{"hidden_act": "relu", "channel_attention": "se", "rnn_width": 192, "rnn": "lstm", "loss": "cross_entropy", "max_grad_norm": 0.5, "epochs": 5.1, "final_lr_fraction": 0}
Rows from block 6, named by matrix and row number. Each number is 500 + 50 x the weight over the matrix's rms, rounded and kept within 0 to 999. All counts start at 0. Numbers have three digits each.
# weight_hh_l0: LSTM recurrent weights (gates i, f, g, o stacked) (model.rnn.2.rnn.weight_hh_l0, 768x192), inputs 0-191
weight_hh_l0.280:539494499533481480505483512471566499474482478478450476536490537526521529520504525533460479493481496506493494493523460480494536538480463532513473478507445483561543559469516487499478545516470518439458415480481497492531507507516478488477501547478510505476443527537528556497488511512512493511506540453554549483416455468472561521501500493459514515446526567502484486567507496471493516518527563457428495512533480449571477519450465467501496625504484537483486499496452517502525428475528511503481598543510526437440481496577549481533519459482518509487493535465476489500502528516445538537
weight_hh_l0.281:435440583465455365450500555604524554498477478534551582458454497465373448488438493504481422429528394491499399459488509459516490515463499498525501473477526456556414478503516550427575510485524484467463445445508480373560457455526468510603523558461412495484488504513502491466462459512559407517503507537497482523447511464510458523476482480431553553525496541393417573458532576467524488526375531525615565469505444294570508486530457470478496423529615565566560541493527533555525386564471509472423540451425452505423483508440480509537501511488487515466531542548500499541454575592528529487
weight_hh_l0.282:558503500508611563443514626494585555406461476556444375425594532600594494612550441463465484581465456501491567464459445460438401461433448496446488506463557576404488471488450533478572409457475501465531568473495438580431559572498453484485501438505386504519483468543447506539408504471511570481495486434438486455549436499498492554496464446533608519496413585512443723468540582501547563476493565554502397500484498445528525530594485503498420509472520525547509508459590432488597462493397482504520527467473534548458498522486489471489505524523539545464523535522432490480520499493444569439
weight_hh_l0.283:509509511490478523533561525544477516522520463548508444538483506522575464442490531532501521554478519502519538507454454481522442565488473423438498551429454473511545477527491524504510494517511506518538518436558501465447499481522490479475452467459529513514486518507457546451502590490512494534484497485546559464492485448510485456534516452530535501506490559524469457464508499523492470532527531549448543481451511473495572474517517451550507467495521480425547490464514484528473537458510523498526439599536460514532526517517460518523549506519538493490487456476474462501505496491482493471
weight_hh_l0.284:534480541537561569575531508450546551502453564523567466495539511437530384495328359529497544428506368606571505551495433566428520547522546463507484499490515478494616476554479523523569446448533441639515498484478536495517518508384480554512493562496493504459484571554501511553564554270525574415497603523447573580518585511446455494460431487528504482583536507504459487494497520514374516407471490485590587503492321558476402530477466396505512460532403582399457513489543459463430522297442481573590467413552336615540500469506472542421470455453559528555553493458523572457539422539409490502
weight_hh_l0.285:625480443553463487569531475501555500512545450364450619450527526543513533471407554512417531545529439557522513506569493464502465531467549549477543433489638447449471562498523447428539482534470499415480502389588517543409565534494466477477465520521497504450510491421472488505594463468456498544577552438462502486435420479553519530428472502483593539539515509548387540458376547620371455446565451539459484535482564498410503399605511548480494524486639544502458511540532406497555471509479467464486533461446460450548477463443451584440455461428482485578549488441561490475454518435540513452
weight_hh_l0.286:535417464480461500474548482549574532580419557526600540313590377434343485535468417527579517470472577397546350431495431508564505400417477510474622413501504553437474483393499472553516477420529462574484527533447499539533471470460430498422471568423425438572584446511489485567518547539608554507588440533562513458553594424607615461594396480511432530513465442540487381496430428552493474502503442548590605529517459528439518558536418612377568524519500321548552515477577537442509590514509442522505585449530419499371572555551510414400556451466505496449452480549490501541525435617594570423
weight_hh_l0.287:424519432535450496507475391461469498494497420468457476525484550492463538387495542449581580525435430489517545449537447472406497579474568508466450394448443518420466583522443588561565571540595503485485474520455494604501556445451604556449415479616456472479433427467418458585408510483465511334481479521517541469531640445569441499537497568481442430614499482572604502477458575478523514532556533606562426526467403533536474550494439516514473529484544429527462558480515599547576417448419491474462481503507453447484475572494457439491445547571507566393478400623423489569484565421427438365
weight_hh_l0.288:465477494523480538534512592576486527526491517471516511467529471533505483515475534515519468523522491522504528500501508556501471555469527484431482502461539521514478456490455536527514482545548527511574511489519491416556498524507452499498511473520484458449570506494506555482497459540457530480515539509486470404511505454551490439466532539491516510524451499492500618505522513548487527512513500522508502523526446511490542459476575495502510464552499492510503505533450506492464480464482532499458483487519530482515477500416513525476508537543504483477535457489540486487495492506533458484
weight_hh_l0.289:513547508535541516559524584514548484527522511449454592494515484424489463573532560491397491520445441489505515539503469544445428448536501529502495491604556425500535464533581472486532543487421500548456399477494451331508491558535513484503363572550468519609466495552365594523549457495499483494532176447534563534574494531593459521534470458482470535448485446448568484523488440529432575595507501505491437500535563428495449468561496530482475553557439519494532484498549515441473489528524453484488492486450547526520457576467546550467563462524611483519429595497488605504465465515525498501
weight_hh_l0.290:430541484497525560535526462517549596506521452489404523464480542532475470470453495569472461572581440474438530528502454490451487507502561521462495529509455515492472469621477525557419465551557469458515439530436559527461540464457441521489479458513531497579541485471445545530489507492485496520470511647480521469521506453528504501485417549468500515526532537470500478501492531558634513506464495604588538498526477493506506565485441457521473516575561473518553519472488482497452429573557411431479448481516584457590440576487474519547536535477473507435477466474447497460509526503466499457
weight_hh_l0.291:420529419561412512484528609466493446533475372502503558478327466539525428494474462335514501710448528464426452454560500379507547464463404533575533451468458569443449501597547486454509466466497463580518568503536554460428426458495540447516552542530460501503448469511623510516453503472466506550416571518626526553452517495457447424427542508577529556589498447517422500453488450459521521501514516557460528520457556521544508494475552568421581477544448457502551494502466530453548502503478532568514480585511547465472530537494556495562528482417609486498506571549394534452497565454547559544
weight_hh_l0.292:539471473523483546423508511552544523498424447511508421478530495569503516520548537395538560512529421509514552484432476475475507477475512519559492436504384526511589486531507584455554540538488480496521505512472557533506520519462469425452484576531538532498472589516455519554483441452443472417527437524484532472617566467456493607541538443565478573535484491548537507451465542528507543424518523521534524440555415487495514608513535376553439504518485492446485573584493412422541423427564443529481490503460609516552505519547572557452537554523482446552502406447455550449417471456477506521
weight_hh_l0.293:481522400488576469523574524538549498526541427470520466488574531502491410467529437434542481512542513522492562492499470579497453444489542548508559519446456526481556454506486577547453464515526524546596489596556432468433519547540547448466546446454533486522541377481520475446543453477451395564590468581429574602491418417519513563481554655536519479470480485558439475466490486517562573495502475458490414520483466579487486477499463494533454546536554469526548605446399475431554507491496576537499430426466490417644484535534546542500389486574421520508523491496524485538535529518549461426
weight_hh_l0.294:539470503551405475478476417480531535483438482452447504479491538617451475516529519465531495493518497462509470523520468517497525438516488528602477544551461446516521538516453497412523515508427476527501550454467533482551524459501518570499428468514516491514492537517512489473463520514444498481440475499506521501414410543434497519519506474464550491480503512500533496493537467478520513481524504517534464526492558498511565576464497488506515488466462449431496454496487483503567508456565511465470536471475558508469520491525528515523506494516429510497500486460527426496418439503470468465
weight_hh_l0.295:492429377496595522466546537471552496577522471554510562491494471492486557455534512405418468470528578488544517514444485494427543542628505454514528363493441464504497515493530491527518475546502476605501581489547481479449486499440484538544477497555528487440501482504655486503504414486557477540479466500523585488511630446550507607502455519403481465523534513522502581533464478441536468541447553485586535490466396523487439494441461417562527523530498512467478527522522494564576588351502575590467531451391591577522487479524561515466620490557542507486493503476477420458558506539489482464
weight_hh_l0.296:411454568401457492546545474519567492431404471510492626443545527510537457563492390428589426234541538424499527567477517409452477445436534538514380471449563473399544456443472552529573448531558551476448473460472516589460549506449442478472508537465442430519536445471415456593442550551530381476517468556515542488462476651483483510529363575439503533503541490601496523484426532478535547602414487541458454547578462168424504578677353535422581472513489510492514587401556523357593538424451489452534612549393486512513598517407574505504466501428486534562413455461466516531576469556475549517
weight_hh_l0.297:472478431449385471566504470498560565498527474527505439431517444468446506512420447474497532483523462489526508471508449543514518522553485535535561494514500579520500497454533496426492485561461459584527504551508421479529516497513395462481470483542469469556479502487544456504558529537452493504509491484443463475412482416442498520522483531454516469504439493468474461463463469517485459488437521489544545578463464510548546492480526382480483523458453502517499453501545460555540512495498525500530452493379492535554538539457535489497508508537443584491515425536526495457526529512571515464
weight_hh_l0.298:481419499437529471527521494491573518630428557512474560386582433582538542598407482393523440542488504487515472475485519376572526520496554520457473359493491544491459517503535523573464541486413559518523537443474507475552559594530397490477482497558417487505556457449448481507385465527527493451515503511578464550493581526529499565580486515498484520532494534458429524492601518459472605533512463459463357467515523498467543508552442478439542636467605437505519573492565508518540510481456504472511570545386461476503534472437537481531454519501530520539568421589463508531516406388536491449
weight_hh_l0.299:526440523499565587626553498524541450522271576522508485522434457485531552561530474452537595489501467521499428494499534475547595544399515469487552512535518535610398519527516539537370473507499459513461469496496450494558517497501514529594395476423563449467467490378483473457465549417442640421597369570627491456506445497488551182479630622539530538449564499518503531566429512547524527452579432454523429441453551618526472511573542551422559667572524529488459516463456465578576399513448435442565570582492587506523564510468553392551603626619565555515499513467501374462357490475479545441
weight_hh_l0.300:466538543519532555473521471460460468505607512417453444488531549475512589531537497504518527576458459550540561511532497552550527487425531528449500486468477488433560561468461413516438547450525510556469522520564565416526645505489480540494473437526539467587533494535464504533529442609544431495553505523527485489414471610463395503515478549532485545436443505531577560460496457467565471521476532465596511516570548369523431521500508547459460495440478584599440515542422433534458531449504488539418511475587505593529489513551540435494510451552519458494562630501507567477471479537515470536
weight_hh_l0.301:551459493453488484466551548602597461482497572543421529473516514513521438511481451373407460477584592531477466402521501510517535505594536498495515513494461423461581570543544501514569403507502500526517459498585478500531528490474542475412523474535491540488459578517491442446446507627479522511449384440505494523513587481512530590465591441490523582563500416537574456526524488494478560491517532505564490579497511518522475554497522542465403536504491505591489503534452473386558487499524522467508473497476568517492579548525468516428502457638433498466482439549571561478479476484536475528
weight_hh_l0.302:525471516534539648527470513446438525457579436420498594514494457525534591435459525496493490451515497593455572498463448496486521505577492479536516506478535587589476484532543387573462489500462519519532465413500490520506591441626549554441466493513585521482460577504516489485551522584453592444511477502506540432482605532490393560475424425436543466466451477471541485518489541450575525545443525476449546376499441504523472413618506509579570544463510553442474508533464495608529520510518474407470574487452503542523462504466442433482520547568435484500531496522539542450504554412517540519
weight_hh_l0.303:480479399527556368544430521514545492456488477551498415463453468499493551465482500491543550543534503568489508450494520482572513510497516533492514519595442535487517538525434556570536469534483568494423534393460468356513486524506470463622537483399532499540544533455396489554501487569441484541505484460604493477483456492518410474550559475389492557367522484425504614510493484485499465490566465523543452562444486558494532512553506517584473498484505482525518433459495527521571542462539472524494473502425486584568519421420568488575458555434476485479447412513514471457464536472544469516
weight_hh_l0.304:516527473473459465468463603527513542607451445435565500460486411531485493481363525448553477478402467390486463493480519521556585544491588466449525450491488548564484473582530469488401491503514451589501449585460510437454486493513472520434511464513580498502487474512555496535471535517541410462505483455444448525453495518547478552490411420550387514497439407493522583512478476527538483456468509536484477482403503592555455448520607630442515543543449545533440599495381465458541555402572549413477471611460462540542553540532545552511553554511576518352515496435509481493499482530489549431
weight_hh_l0.305:538567520459519487490465534510453445528494524481527512470491492519563516522469491451456559482528541559560467522462566491561341477602459479460499559556367542460495514634490484498489446573463517449522603479464488536575485489445534452462501537489480531462536453512486509435499457507472438473499549498519428521558517471563445520495531499540500444445419495418497563569500483558538372470500479544536483505448462429507528467360479516504484484492456507483520529504524549569612502467480544496426417475505556526518544517515503531392520538420478485432464495424529488505584483454411454515
weight_hh_l0.306:488464610544406533489492510549555518516506588472374450510512562495500484347398442435443454593549522523586559443486541491627530495453503553568589417454358432456509538483497559604482498500486539544474465555561506465454506483535501602558450372413556471487461507463452468630553529541498517478525441561501507440558579459525471483519534572510443425583569503510415541516511480462516472506394499530543556441459570445451457565459500548517477477462529518540515552547469451458469425489451474438509514472446520489564464440514509497425503490509520448587571493446523510476500623538487480475
weight_hh_l0.307:497505554513559408454463529510528497447534447511504518486451447502483480435490465462519487560525541494509454457490554557526455509470566509448489487478541483495521493461524503509509564538477466434495475506569443455539489526524513491467506519502449493545573507513486485518476566465450501479526463508556434407489487518511529506469560436508453479510410496563495471519446504511545514487466472550549490537505550546564468570505480541505469521522479440578514497486514522513502529449451495516498531513382457493541454537485508525465495477518512511492531465463487450518464565581477513440
weight_hh_l0.308:493516448482497442537483491465522584532536539464534537479562528456538514537499498507470505559480445474472553491401526432479504516493528460456507455558514532537521552484512463557405556556552577473534548549513512453376602515548511520468497491490565494501458574506567451523547495488531486503483524558542572529489495516506523547503434529492511549486457494508478597507571426506522457457503489454496482495490537482552541499498525539523524540527429455442476555477499475494517502456501540497527486531505540461465467503532446546495469444468602451495551503547509543542550569509509469507
weight_hh_l0.309:522431356496442512498565520499446480496457536455401431480615544544521504558438438438508495578494552526517542457583532496562427489523499480506506501540471529542523520526515429470586508515455543514491371479508428527544463573550392502556452477618451459439491430499480515569552503472448515510535511446504552471563397440525542535506505534635502503623499482575497488499515530524539522482509525486535412556524429430437559534478369538490423500479394473496397481502391568469506509449497578511437455494506523534514635525523496494549473427524591527475553481503600527450531561572500415481
weight_hh_l0.310:543456497575476481528491498478516509505502471520492540505440457641496494553534515487544500531468351542445478493468530502477528509475479470494512475450496417541446553444506504531470556513539481617491489537442482515481587535477528574577518476549514513579503528482465477483465554500477514459466504520511449493440511510441514493411529550485453487517542494504629544535446467522558546439433525553496562466548523461483481573401484376560506441544537466499505475529550492550531504446488486486432492500443553520451513405509408537473524524533501431451511490531482457462457517480607488504
weight_hh_l0.311:488465457463539520471481497510592491491443459612548579403554519531438389543433445508508535418493505494518552481520553471536508524383551506516544458488471470388569466456530573574563592449518537408488577435500504556528515682445560454428435444447465497542529534481471459566471447473511363561506497540493573493504475539503516477511495501533444517556445454473474700533609501528521486523541554460530363451448488314503512615605470524460476488534486479588569516498537528421655568556447477569519423366420479518503589537499481559458545466484508460503490502441491451444546486542501515527
weight_hh_l0.312:497487547531523493502491505463529470482506533542527503558459496519495486458537539561479533538477572454505538495490485490490462492512508537461474534515476467545458522520483486477486534500497490445552531505518467533528507486498505509482511508534531511490468516504460543509529476516519477489466493516491510556481442457471513468481571485526469462513488486493479555442504486466480481535540548476444465453498532516477483506495525501520479507547530499464449435540448527543481487456497475516489481480462474477525533471459517456514542473487540522483463525532503488498515515501487455505
weight_hh_l0.313:531466551525578458476495329507694515497446461544530392488511427446548493483368428573495574480543545510437452456486482542481557477440448442475576432468500422579591506500567445538510453511562587481503525442446432559497507566486515561472593467533447502576368480551416508535484456553455515548491514476583637496494413509542455494475585554487518380479506437494553636509688483508453476403534462483449339432554343458450519580579479478475472565471501450519468486482482480536523378528527471550521488475529524539475588429517621430589535581539470485503515564539544541508552550488514555567
weight_hh_l0.314:496465522539507559488537465516525523519528475481565478506523456521477498495525471561534490516531474543423528486511484494516454524519533481464535520537471463538484442494534463455450503531424502493502560442459500512499529447442508480433531543500512487542515515471516502473543501499524495521464516522545532543502501498465473565476539488439447519482484530494475517486514619511529534459555481477551497476517499477482511496456493514510506440510519502504499469445536514500472505468496497487498491508533518453516528495506477432512556551525551489512496429497501570442514476515529479513
weight_hh_l0.315:557554494556531484477536432532475533535561502444497430439481497531520476489452502495491484556462490527425524493537542537446565491567482456476505526550528563532473480518465560579523546480492505531475539517518481474535499452451549480493502458458556500410494492447497543504445485511570516519495494512515466509423463558492450489515511523468514457568530556497512481450487531606554549493475517442531502489430486515473496458446457488492505484489462489533527493524449513484482464486524474458520507556532496540527469415503531470578549491550488482504506516500507504523446549417485531509
weight_hh_l0.316:525529447484576448489546649633553458587505600467439575542494427538487487461525372514558502417425576505520546485462438477523425588504403525434475433512480629538501491501504442526509624421452540495478532406531537444431471493496524547449509463532479434581548537502418495495513508516495464483498539383535485440583476544559621518484514546374441463538504470468507520470541592481740555453574447527561450550496470521524585475511409462486541517512434389520445444485412526618482438553462509447552458529604573537587488472464507573431467526486430521550404447498511447531553590450449438456
weight_hh_l0.317:457547407475595559464496533510581475478412492586517500509513489462461444470508428514532540527535429437497517522478531501512605545574531514504554528416488494590544448360528399571523592501557498530543554486455524489511620499505494514550462498541481470497525536515433469533441448480561598449486564532457517536445537427584464457458446479464461530512464502550610575558532541474547723563488634538525500503472485397434445580452501472461583480475452510486551438529464454381534459448449458448475495500579485553527509490586501361579555544538494470545512559492541574427511544499475495401
weight_hh_l0.318:490453496453404442460454465449421406525415385417567535575504487468569503534454521516536487485472458494468476529443427454482484505531509548515601447565451527562502467489542521499477455551530500641461395532567524417507460557549465547592541458488582478457513500455522498540585547499523555498485558433519528502476561471528462432460469498545508560464499473474522526562490459543513380313607449528442492465441458432502467495425569511500474481474525477506504438536545448542551520529596570494600556483417479452523475554484506530428476501567462457441551429434539581482519528462553494521
weight_hh_l0.319:480460526493473498491608524517606555499472546568506512460430394467423495516541465520531444534600467535474494522510530452511417507489537506516450497519434538468522594395439515528542472539426537449445438493511508504387505459550533477470520508526571547469500489483455448555459542483598451562448585519462531483520479542456600435552457436467534506534465506493488522435473448553490507508513515518502548523541475360480501555541534554391545508442485431525525581440398580425396414401488465472466601529525541531587489543459518581487476532516473535529523547438577558510411505507529612484
weight_hh_l0.320:514510467483460525481512493486552485500520501538462482500481493500513511493480450484494517544489527487474545478492458502523487527499456467453517504508498513537499454488473505489464477467474491462475538504487482512542543518521502463577455535483504513513492496525470497492521511455525482502533508449464480466539502523517490407491507496524489562494458526485434499462522519540486535467534472537561471540495492498522536534523473541427443509473478479487510569457442506512461476495518480489570538525467486512467469516521528466494510493491533464465524438467486508477477482473502556510
weight_hh_l0.321:534494500486519469494590466494535484514450551468506477526471427537466456459500487472519388486459429537402502424434421452488351459514574464480529479497549577486526418488520499483507509468512564486497434534520471522477586468495532559511510458437488516517504488466482505519524418532444482473549477556484494395491550540539409546495548478485558485532486415506530511455484484504518576506543485545580515564513592525456528551473456520492480462485484447467468537480506487510514466460561514510476491492507532604515492569486481526443571505458476486489528465484542487494545545402513496553
weight_hh_l0.322:574463565453602521518487519528575493424477515478478502537542438533527584537506503359399474417464514567426528418468477476470485513527430505408569506461536588438473437422481564600468462535483512608472453461532555508469511480487509488533533511470486505442578489471461504585498519536445487697549486484429513415490511517467471521473507501475437554532528522461477429510400513523452496476563473622517488500490486389470505433514469531535523447499497506513451503480517442552594453431528417502566521464471501399504450479395559487445503414630552454512477482507510489504429573476524419509
weight_hh_l0.323:484421486501527475461509471589506527524513610548535410582552470446492453455415536482444528437486527459458411462555449412478599513422469529470578527452523461527528485450513499534424544491544498460497542456477510542568512618365488563462497508506428530492474539501650509528454434565475633480483582534632561515469513590465509409473494452510475447571476541493533527579584506504568509482484525476522412470550462457499451510546485426465449524497533464426455501453472555504510472480509552459508458470505533555441610480417443589585531472456550542545484467586492526508436536479526519466
weight_hh_l0.324:553520451473524536471558491533541522478525520451596509527459392531423473562461496495513481540552539508535540456515514469546536504469504550443474501475494523584434480458563482671536513395436457485476549469542484418488554498516522574396482609553520451544537559538497518478507389466511477378492341441525550522539465463464513537468529443493470476477443390461530480433507494519468537439518509453462491214475466524538487492473504474450426503508444418587558493497507480456498473541459484543495489517480464528490489498459472526434489457502484468446568358532485428526472481452484448511
weight_hh_l0.325:507485446563487529473474465471522501526497522456514427516506504551490535468490489556502516477485482493495504516522509523493516470474519510453526559453461490493509506516468466525483454522462492518443521468490463507526529525404512514521507558521458520488471513448432513513496490525578475465535515465525509498490473488512512476465502522466507533529485465560468504494490482463537561543456511488455493541513466509530531467496502534531479525464574506517445497478514474560487503497505493526488503493501464461476520519495498508501500530549539516511489520485499541488488541496496517522
weight_hh_l0.326:499511468522568594521484507504576581477424503503445619462467574450529516507592599462485511615500485586503580505495537497441442552581537500511556515517536541515511494461520508453482461498488525464479525462459457532488408535555474533491464369499551504555479504471547492579469445491474411345467512532557521465448541408548518561516474590559469522528542535439594397546409447463620528501477471503520533472528323397541550524445521523612512542493464487529517559509404525499494458466534476434449518547403486522453557501627477522449491492530473516494512432449453448507470539482513498490
weight_hh_l0.327:546526410485504610468561468412507544450485489477489491452542386393436428387504388508517565408450626622540430537471519479441534527520605529481478499491552448442440440490544547520543511447606482478439610408470488555523396613469460403464425444418731442495619542466563433609437464513456606405466542535510509590482527594569504584504507575486562508580624506630467591546588429428563533498429465551571516518508465398458487588523489501492548529423461489519492412527488503447448530552377457459503526460363464585521534599531413462427492422504551517485422551512429542475536444515445585499
weight_hh_l0.328:538536454494411481480484488524482486535531478443446550510414519532545466542516501477483543480504509517468481500528485478508553523497494470532582515537410487467511529460516452517558476511500506520464547480549508553524537518429497510535548520556540505501533518492558455514491450522493556478534476475554510525487486492463506528491540477506402529488507529519490500454475460536511578467507572508482513447503507524585523505513484526535468518510472492494515493536433505545477467502578443475497524467513506466469502528505482515523540441532522489478472470458520510469522496453515555453
weight_hh_l0.329:530490535525578569397509515521656561598418479593568518562576567437458551465361459533473500527544445511647497521407558443422559465555595470416602528470407550489466458452567501405484504428442499477471563445443519493503518502471395518461561549582394491523529446489440449476485463432517524515514493489600580538442525561582569392572604532520456506515453427605534423486487537540407529531392561429457483498467317446444511429433411442577443522516450444576552449504436520458460489436466552476453462543463484572528424457435467444394548539547573479487422362499545484439530465546496502427
weight_hh_l0.330:417587446592521499398458611531566480434406493600533483538435524415532450521486515472606485471467516470479494503519452541512517509452424489554520533445448578537453461492498504590480455452449500469523480453499490533573481508511603533601490525479548455562491470449495499494391533476482607538455441410584505427495481471472498457429529470482468624425532632567483553507538464585514530458577583493453524503502337425488449457606527455513537603442535428409492480441459495474596462462479509552491539559413534556493500395418470502469473498579512507483526495517472533457497435499441497502
weight_hh_l0.331:563473503533472488502572506468551438444513487626558480489497421462596485591604464421483583465486502609485571590494347478439551494463547488457495500534427617558482510459512496486504484450503528417476535525427500564525564529419519523466557511449434498477456430482539475536532466553439431498523484587514477510537594482611530451483520568516415498530568479474532530525501508505513563474547523566573563507488515456450479535381487465489476478511608480481525519561545521450509533534399441495542563504460611545549556494447515471355587554542511436476486489514548513490494610426573558481
weight_hh_l0.332:448497450584562500500505554509499561538514434494419516532463514480499448551466521541488451499492397475485515514431507471525497547482524541521485478472501432490541476526546561499488491511484537533500555476436552499538457471435528470489527477528482493495425473451483538468432538476527554439437444565429642413565473489437459552452477470447498493533498486488450489513506561490450520479509507511560525510533438446545440503516481516540456517511459488497531474517478523489512509546545481544476551521507506542591494538576550571505518509487529524471475462537537504461541562532558505490
weight_hh_l0.333:524469416465580478493507487542485492574483530529527543480501492472544495515526450479547516434487459473523558592452554468526506539506526557460434497466443576464483555487459481486474506448478528556522491459481527536471546458507505585469472529496464531552486502469554499455518532508447495523527523476503516555472559618615517490512527459537424465482524528559573479526543489499478578420477448506452534536461451572515447538388510428437563489518520485489437535518471482514558496422443565518475499479512541558617517481503598524484553571447414446420569540376514535365585501602559537435
weight_hh_l0.334:488499439482518517395510522521475564492549476537520494411530522529511489618487497574455437440485536551575457523485475580471528568482468507529430509482551510472396445517528562483446528554503569517536465549565552522512473507474452450419438551475530492523459542500452579462528502473495504484501475429430512489421521474429615480493493550467480533550555557566557480514415545438551557476446542585504483471444499489507524570523491517260410515495465546455426576410611434481576611567500574497457442552601550538443636471541574479599480549469578576534438518387457461470519429513538532453
weight_hh_l0.335:531476424535560471452536555495655526438423470499488410508543583511558426532520461479562450445454569478436426493468500517487473480461594530538493543550496531461523446460493534493592496563535474448482440540467521484489482478584492497495495469486523505463480491501457513524381483460434658531511432509471492450486422528441480591543565542484537508506543456564521559519479477453521484510527493553474528458502519541474417561547535530405276456495535502587529433418584580476507543543526516425523575476493466483393484522495481423482463512552507521499426487466508477483431451559577538495
weight_hh_l0.336:548483511487402543594449519454495486486424496540658525443443424461474520430474542383478484446463444479580527500524538428496544445524444537515510463492516558480458491482521509454539497476463597542567522565454646570514443528588508460541560418365435480515577455536551533468438468557518493458519451447537467501537453429452550534501527446556411465561514571560570448516469478427443542391454502526530487407546520543547524553550496525466510819428487442469488542508474571499335471466321455492429515524423450551560432500481459453524496449508482491551499524534447493542629497530527362597
weight_hh_l0.337:427489526512495496557504531562553477508485487500495461553472506522542520537511549506480504498463466504510522498531424542530498499505443500472581527531510508512504475480572518519435460461497520522497547437494515515480462483529534464509441495521547494557529467521512475529498527484554491517534528508447493484544449498555476486493481509494469482463469471557421427461501464554548507531567503470496462555515472517453474529440461482459487482658527509463548542470540511504478524530537524485556488490426477457490452474465523505512522464534498484514466480576515486506492549517482469507
weight_hh_l0.338:434506488476531490491562448434457464529522561456499452444487532515458444438481499455582501428562495511558512527491596491490473537452492511521479509480486540504436547495509579532560411535477550503499459485533543484441480602490521495390415551530535486550489506535497528542492557481479492523430561498414576456472432494449550470415539546482491447517431493346421431467501605546543508520546539471523535581451445479484511514523506470500519548501499463443558479456560471506442536443389545542522427492494475504571503474447517471549418452488528529512400510526460500493531463446489466542
weight_hh_l0.339:502584483470551390484442508492512529549508558445510490517510449520520557499458474571411498546553480610547500505480474524530549477548555478513390473559436453531438472573539517477489570410510437471473413532487434460552521518493510523504447529516538515495494457575590482465439489505386448455502541586449474493540516497507510442567517567377466496512506508555392479529555473455504526431455495509530552431491605531447531489518510524557455422543598378483558514525521495528513514531499401564594534558530411500476479579472579446471521509482431407450442473544467554459561519552484531554
weight_hh_l0.340:472557562493512531494477444507581469543512532562453462600545408485529559542557450526391498451479529476487525518475552405526542513552498467467493465480486595412437490533540525496583496481500356528522464510535543487523537552528583525521539493455410492576479417514538473490507611420504563534484423508439517456486524550508483435533533491566483482568470444527562474492458522473556486410560510519446514454552475394498527539521367499394590480431486482359466448534557525511576481560414475430429509582552523519442419533469505458418591436501430448489418583469485496478384508382526515540
weight_hh_l0.341:532517450477456479494522412608542431606530467520443471561420407435517454515540472420503478434524522485372445488417524395468540404524570407468415452475489515496527449416505472483542487486541549528497526431496546481508445471483494478544532476501513550444442400491448482511520468506484511470502533531575468573486487471449565591564503535533442480468514485419495501512478447571482481506541455492489453466539456380522369489456493528541478582456581477476248414521595627539479551579404465530476489487486494555432468509546473522511588491478503519607553554544551486493513508530553439422
weight_hh_l0.342:435475568544457461455461518567508534491572658450462493453458461326519464421459645510409492490514495424549516504435434576490485464537480475563497576497401539560466471590501525503438463596430487521455486513545484715422465519527506540437465514525494523500611458500425487465642498485513459518485454464384489468523513535410469516537495587544507370572547504489474499445436540519482517478501536418546402581532523508515608493518480538423465592454557464466526635498513516441526482416465437460426519471478572526492391508424518498506526493455396487509446468537453390421574544491510501480
weight_hh_l0.343:479563426488465478437520496555496447496498511507481506473517440491531537480450556484453517478490571502537479460512465413510510477454526505476468477464467539443513471530513579478575525609495538478465465520477482462527505531517392490474442567470542494419533548551498537535507530427545466495530527491468387477534533397519536491499538504441529479610519485473556520460499549461490531480538540474434427593563532498507529497527550533488524495463412516497528540420499453461548450509510488464464470554457479530467502502481564487502511455587487472533496487482470442533592526527475455435
weight_hh_l0.344:550536459481450605439534470507683551472379562456469418413450488496593394545554462545557529291562344532428406485437515548512583475557504492496403471514629498447456432417542399432581497456525541491559549459578453523508413416488529482561503530531610493494498492438444451551455498381547312493473465504468518487456442451451487446471468552538494543439579486481472618454445518513561530590436469541489576521537566364473507532604507650399434480455435455511539483401516435528442515458545550512557507556448561428537613491507526503434498547473450457439474493439517483451499613546484439429
weight_hh_l0.345:551475563543516581455495554492616430577456478437382468546468557541535490583520496566531528514444469482478475410495490508499506486507578467491494582478375530499542549517554529531457543416494486550480515542435466444528512487489475476582458405465564471581505483470441486511399492619559483449516414487579514439555507511507464482458475505563545490391535480514425452460545503544555345510596486462461479454418476494506466467558549555400557488460504505361604544495498492423553558501577446489564506556440521466375473437366490378447459528484402421547500520320493484579474509479513476505
weight_hh_l0.346:466420548539449492441524483524580411506464533490489397514440386359496508521514537545453507600423451531486516539467519497545452548558419524541503559475460458455454456476454452508519402450460455586578458514495572502525408537524572504536507513488426574507466511554494484526447488421425549461530467509529491577535496558497492528508450469520414569517496487519562427509523495516462564497561551474563476520494409412514457587602520570560447425541537504482506562465401523679476506499442483489595516451420516447475465478441531576549525480493493511461501648379496423431572459455507461446
weight_hh_l0.347:525318513387537497505518544569631502434441556484481570389658419500541508415442351460483545373427529535558628516511407482510483464479539465428494400427496521434531461531518517546433576547549478466482505495542516480539462580496419469458458512403521475466516515556558459430436562545571542497525491465552448499503485422532535573625394543486441446474505485436462481491626485462471480472597482499457499506533449492517444571624391572519655507494426436595432450449630467300485641569419493539562534409480419503394510622613559496466511370511491482424494510474455561528525491492522441454
weight_hh_l0.348:545473536463542547433550502495445494465466402496501552362519440408470497522423386590510535377550550545468550561437419426468528457399508512530454461466556480458512430493507498536518494462555548467531571411470533528429356561499470518433504488474432499487514479507481483561458411487570577465504440489496520512443452583553589489515515462495495557568516457619583455581463516520569517527416474536505539470414505458463518559570377543485551523479476566528502548554568507428542356470351485458446624379430386591447587604679512477489476459463538440514509515484440569476475494530490489462
weight_hh_l0.349:448566537503399556522638563486571465439537554551500583534521514472485474517523468474559471555448525490538525542529484448524571497509547460387447462392456479536508510449543479584651467515558530536537493471490557519561401423516387521447432419605517554349523525531495539497476400389427485405538541435522555542439540524510551483516491551497462420568417533547558565500427535542508661539441440496537542561533565569530364540433536407573463549465534428457520490514563486459523526190498562504521563419532368470496493553398458574431592475487531498533515497473585505480448511463503580411
weight_hh_l0.350:547424483474566467522509526430609496522537483535463449526502494514543445563476469521476512518429461551522478526442524506437549563538529487527460615426394481502553498532533583494513482511468483503610509513482520478356498434503422566510545435579530494538545538479438474533537483411407497517469479540453468600503522438473501459462519461512508510443559492492548440536440554471487494423506457535487535531532483449499445498486542404487565531572406482481540540452482513545456474504482494547528541431547431510524503507558464454416448465502559584512448484446461490501608520417455501441
weight_hh_l0.351:496449451528520501543539443580555450556404486485470519361511444617481453480477601541522571563518432599599437555469483541510494571592496413450689617516459622556543501490550589540458497515484481486479528436506543483562519411517494510499639487492474517480498443472490576514419543532423538484651439460584485455491425457544465479483578507576508492554407450420476519497503460538505554526491522520598477450494523484525495569480498502443469558508482533552594448560473520517593474545610519352419472508576509549504467577370512420411479486502492524537505499448659549461540570407440484448